Weights of a small image denoising autoencoder: encoder patch size [8, 8], soap at rate 0.0019.
Rows from block 3 of the encoder of a small image denoising autoencoder, named by matrix and row number. Rows with one number within an expert belong to one neuron, the router's apart. Each number is 50 + 15 x the weight over its row's rms, rounded and kept within 0 to 99. All counts start at 0.
After each expert's rows are labels from the 100 images, of 14976, where the router gives the expert most weight on average: "patch colour" is the nearest of a few named colours to the mean colour under the peak. Only what is clearly more common there than usual is listed. The data: scattered letters and digits in many colours. In brackets: how many of the 100, against the usual share in percent.
# router: router (encoder.blocks.3.mlp.router.weight, 16x384, trained with AdamW), inputs 0-63
# up: expert up (encoder.blocks.3.mlp.up, 16x192x384), inputs 0-63
# down: expert down (encoder.blocks.3.mlp.down, 16x384x192, transposed), outputs 0-63

# expert 14
router.14:43 57 50 68 34 29 71 52 66 51 52 43 52 34 51 80 35 40 45 79 70 77 43 34 58 63 40 50 35 60 53 37 57 51 53 46 67 50 24 26 35 42 87 46 46 39 48 59 39 44 57 35 29 28 59 57 57 53 77 52 24 39 58 61
up.0:47 58 53 70 57 59 58 42 42 48 55 76 42 53 46 48 41 34 64 25 19 53 26 41 28 36 73 36 33 53 57 65 59 48 52 58 55 29 70 67 71 29 42 77 81 29 61 70 27 59 43 62 48 62 58 47 48 62 37 74 43 11 28 35
down.0:44 48 57 44 61 35 54 56 53 23 57 52 64 81 48 77 53 62 69 40 28 81 53 49 50 59 35 45 74 22 67 49 63 53 46 68 54 54 55 37 25 59 54 45 40 31 65 72 48 66 45 52 61 37 53 69 64 55 31 53 52 43 21 04
up.1:79 71 40 63 57 51 38 39 35 61 72 46 13 55 45 55 36 50 58 66 72 59 28 28 70 78 53 25 41 57 30 40 69 52 49 20 53 43 66 55 34 49 71 54 42 31 57 68 50 38 44 28 58 64 37 51 20 69 45 54 63 44 44 57
down.1:77 42 66 37 56 46 52 24 27 62 56 43 27 63 49 49 56 40 66 48 20 78 68 67 44 73 54 71 61 44 68 34 81 56 54 51 41 27 58 30 69 39 44 18 67 50 36 50 52 56 42 63 68 34 64 57 40 45 38 80 54 27 58 68
patch colour: brown (87 vs 13.2)

# expert 11
router.11:84 61 57 45 59 91 32 32 50 34 50 69 70 51 44 24 47 63 74 65 55 48 67 53 54 61 57 30 46 37 44 64 64 54 43 37 43 39 39 57 50 30 38 18 70 33 50 68 44 58 26 65 43 42 41 45 52 49 05 50 61 63 40 69
up.0:58 20 21 48 38 44 55 32 19 63 43 56 42 58 51 68 50 58 42 42 10 61 48 57 49 40 25 57 45 56 40 78 72 50 43 77 55 41 52 47 52 32 55 77 44 52 41 50 43 51 72 51 52 56 19 23 24 28 54 53 37 52 39 93
down.0:52 59 74 55 55 36 63 50 28 31 34 42 53 53 26 47 51 44 68 57 63 53 43 73 60 24 34 57 35 52 54 61 55 27 47 44 69 36 59 65 34 27 65 69 42 65 33 31 47 54 63 50 60 61 41 56 33 34 72 47 96 59 31 38
up.1:67 61 62 59 34 38 42 29 25 89 49 52 77 69 84 32 40 24 61 36 70 45 71 38 68 49 56 54 31 28 51 50 67 74 72 61 46 75 39 70 43 27 51 55 54 46 74 47 53 29 34 71 47 45 38 75 35 43 61 12 56 56 73 47
down.1:64 49 54 54 52 49 38 67 76 57 29 36 47 45 59 45 53 27 53 42 45 50 43 61 57 46 50 55 59 77 53 25 47 67 64 53 46 52 44 51 69 52 50 34 74 49 38 38 53 44 33 58 52 32 57 44 62 54 42 56 65 45 20 58
patch colour: green (80 vs 0.8)

# expert 3
router.3:26 48 22 73 71 56 20 28 48 73 64 26 34 45 32 81 63 71 50 63 60 53 71 66 59 52 61 44 59 74 42 51 54 53 45 64 31 39 19 66 48 58 55 49 58 41 76 40 49 52 48 28 68 39 71 41 44 70 33 62 58 52 86 55
up.0:46 52 25 57 48 64 63 34 46 54 82 31 75 61 31 55 56 57 65 55 69 37 50 65 51 51 60 42 56 36 46 54 33 67 57 69 68 41 79 33 44 48 52 53 36 54 52 56 53 65 67 49 42 37 77 66 45 76 52 59 78 48 68 42
down.0:67 46 62 40 58 50 42 46 44 32 36 59 40 43 68 61 44 51 39 68 38 63 38 39 50 44 41 66 65 64 42 29 39 46 44 28 47 60 46 44 37 60 43 67 23 35 50 58 40 31 56 74 74 52 54 59 48 54 61 33 46 58 17 38
up.1:61 64 40 45 47 45 54 24 53 33 37 53 59 35 22 52 40 64 29 49 47 51 28 77 25 44 38 29 44 54 54 56 37 45 45 50 38 28 46 37 52 39 29 75 55 36 43 35 59 61 35 42 14 52 56 52 39 63 39 29 60 34 66 71
down.1:66 45 43 56 66 82 29 54 91 48 36 28 44 37 69 66 39 50 63 40 28 54 34 59 37 49 57 63 57 59 50 57 61 60 69 36 66 51 81 54 44 48 36 28 48 14 40 48 52 27 60 50 33 63 72 52 18 53 46 60 64 63 37 67
patch colour: brown (76 vs 13.2)

# expert 6
router.6:45 48 54 48 51 59 66 32 50 41 46 57 51 42 58 62 28 39 54 70 57 48 33 40 25 46 81 48 36 54 60 64 27 61 70 50 62 73 52 55 53 45 56 61 51 57 29 51 60 67 50 50 65 56 65 62 46 30 67 47 51 63 46 35
up.0:23 52 49 61 59 32 57 75 67 51 28 42 22 63 48 53 56 49 51 56 47 42 53 33 55 59 27 32 69 50 58 50 25 33 21 57 72 51 41 62 55 48 19 41 57 36 32 24 30 21 27 63 62 64 52 46 37 99 56 69 51 60 26 57
down.0:15 63 76 54 52 53 72 28 76 46 53 46 66 57 41 56 73 39 46 61 40 45 40 74 69 74 19 62 66 44 68 79 30 82 37 50 35 39 39 46 52 38 41 51 53 61 45 21 71 52 66 58 21 44 35 44 61 61 33 29 68 58 43 68
up.1:43 56 31 63 67 25 59 67 56 73 62 36 49 43 74 32 43 59 71 58 41 19 55 37 50 42 41 54 31 61 41 32 52 42 51 16 66 45 67 50 40 81 29 56 74 27 44 59 30 56 53 40 45 38 28 59 60 51 63 37 52 68 38 55
down.1:30 33 55 44 61 55 55 71 32 51 07 44 46 50 28 51 39 49 63 49 31 39 84 48 70 55 66 39 29 58 46 50 40 57 51 58 49 23 27 57 64 53 52 43 61 27 67 44 46 48 31 36 53 78 48 73 23 39 37 58 51 48 45 47
patch colour: white (87 vs 25.5)

# expert 9
router.9:35 69 61 30 34 27 78 80 73 71 51 50 54 61 67 50 41 44 58 27 41 70 52 55 35 54 24 50 67 37 62 68 21 56 57 50 39 43 44 74 53 31 49 56 44 22 35 63 56 61 26 42 67 30 26 48 61 40 52 42 49 62 50 15
up.0:42 31 26 52 39 81 46 62 51 42 40 41 76 27 42 48 42 59 55 52 38 63 44 54 54 47 43 52 43 62 51 61 69 41 52 63 35 59 31 63 40 51 68 79 55 35 66 34 72 87 65 20 51 41 44 39 48 94 73 62 54 50 42 60
down.0:55 60 84 32 67 32 46 56 29 46 41 71 43 59 61 18 47 62 18 50 39 42 42 32 42 65 27 20 50 28 50 51 17 54 63 56 67 47 57 83 60 32 34 86 47 36 36 36 73 30 42 57 35 41 59 58 47 26 36 61 42 45 39 31
up.1:46 36 37 37 39 57 60 27 58 48 43 67 59 77 66 44 41 65 59 50 49 38 72 44 32 40 58 60 13 74 43 46 64 49 35 51 34 59 65 50 37 45 79 44 47 48 47 48 61 28 51 66 70 68 58 48 33 27 61 25 71 33 00 75
down.1:28 51 63 30 38 37 72 46 54 51 68 39 38 53 54 24 49 28 33 53 53 14 59 48 48 70 54 55 39 36 56 46 36 42 74 55 50 49 43 58 45 45 80 32 51 33 45 30 30 57 56 53 42 74 40 66 45 61 72 55 60 71 58 47
patch colour: pink (67 vs 21.2)

# expert 15
router.15:72 63 68 21 61 53 67 59 42 38 49 46 33 42 75 74 31 59 63 12 46 43 50 70 53 68 53 55 32 59 43 77 49 37 37 46 54 51 59 79 58 66 62 80 37 27 32 53 40 48 49 53 29 66 45 74 53 66 36 47 75 55 69 54
up.0:25 45 72 37 52 64 42 49 61 60 29 50 62 58 86 42 40 53 42 65 60 43 66 49 62 62 14 61 49 59 39 65 34 63 43 68 18 64 67 32 71 48 62 51 60 34 57 70 48 82 38 53 37 66 62 55 35 70 41 38 47 54 55 40
down.0:51 55 38 52 71 52 47 59 54 45 52 56 68 61 42 33 34 55 51 57 67 53 39 65 48 69 80 62 58 53 52 44 21 51 17 73 51 35 50 69 43 52 53 42 66 46 53 49 49 70 45 30 66 52 42 58 47 47 62 64 53 48 46 58
up.1:72 63 60 58 73 42 76 34 48 20 55 41 28 44 31 30 22 52 39 38 58 30 36 30 37 52 34 73 41 38 46 52 56 77 68 52 45 43 29 37 38 38 56 66 40 25 66 22 36 61 25 43 52 27 51 48 31 37 67 19 72 67 38 40
down.1:79 24 59 35 80 29 64 47 23 36 35 43 34 79 43 45 45 59 45 43 57 24 58 54 37 48 31 38 48 55 31 42 35 57 44 27 63 40 44 59 55 49 39 84 34 59 53 49 61 46 60 50 47 40 65 77 49 63 72 86 38 67 45 60
patch colour: white (64 vs 25.5)

# expert 13
router.13:70 33 39 45 19 41 30 40 41 33 71 05 60 51 47 57 39 50 60 24 59 31 53 41 69 43 60 37 51 51 35 42 71 44 40 55 48 37 47 81 45 77 79 61 52 20 26 74 51 40 52 38 54 56 50 21 23 44 36 37 33 68 33 32
up.0:29 86 69 38 44 45 15 36 20 91 64 50 68 22 44 73 28 42 40 63 54 72 30 61 56 64 40 54 32 53 53 91 28 43 51 62 36 53 59 56 44 93 56 75 61 72 44 45 53 57 41 73 28 60 65 64 33 30 52 50 51 57 52 49
down.0:22 71 51 44 58 48 44 34 49 32 39 57 29 50 69 65 45 37 63 40 52 41 27 61 46 77 55 73 64 71 41 49 55 33 90 45 68 58 59 61 23 54 65 79 58 67 41 47 65 69 44 66 51 46 58 61 51 85 59 67 06 72 55 24
up.1:73 42 43 47 47 42 32 53 41 46 55 66 61 39 60 59 40 38 15 40 46 42 51 41 63 54 69 17 37 62 52 50 41 44 36 37 39 32 28 51 44 48 55 29 43 83 62 37 48 61 48 60 32 55 42 29 59 50 52 40 64 65 56 63
down.1:55 63 46 70 47 44 58 67 60 46 26 50 43 82 59 49 57 53 26 61 57 58 47 58 53 50 42 81 55 58 21 53 63 35 66 58 29 52 43 34 35 64 54 42 70 42 43 51 52 64 64 56 41 61 46 47 57 42 30 48 72 71 61 59
patch colour: white (60 vs 25.5)

# expert 5
router.5:41 37 66 50 66 65 51 55 61 53 55 27 59 64 65 58 49 59 55 14 62 53 91 38 42 63 37 61 16 56 31 47 48 51 41 55 25 41 32 52 27 63 64 62 43 84 46 26 41 39 51 61 60 36 63 72 40 57 61 42 65 59 51 38
up.0:18 33 38 63 48 59 67 72 51 71 54 51 57 31 38 37 78 15 47 61 48 74 29 47 56 51 54 49 54 52 87 41 56 28 59 52 41 48 27 61 36 36 57 52 73 41 44 49 48 74 46 36 62 53 41 35 58 54 48 53 42 36 73 59
down.0:49 43 28 38 52 44 47 35 47 47 78 44 35 57 56 65 49 53 42 61 24 59 56 24 77 42 55 47 53 51 32 58 65 39 68 50 38 72 56 65 37 46 67 27 43 41 61 51 46 12 50 47 67 26 75 61 64 68 64 38 51 41 24 38
up.1:41 30 48 34 71 40 42 55 53 56 63 50 53 63 84 52 57 58 34 53 77 41 53 54 61 72 56 75 36 64 75 65 35 29 61 49 60 73 51 56 03 36 53 49 44 61 63 55 45 54 31 56 80 53 57 53 57 58 59 38 32 40 64 62
down.1:51 54 30 71 34 63 70 55 50 42 49 63 66 79 58 57 17 51 51 36 21 74 48 44 44 36 39 53 56 36 39 21 60 42 37 27 14 60 41 64 64 64 40 56 78 37 54 52 49 41 60 63 55 57 45 26 14 25 61 16 66 55 45 55
patch colour: pink (78 vs 21.2)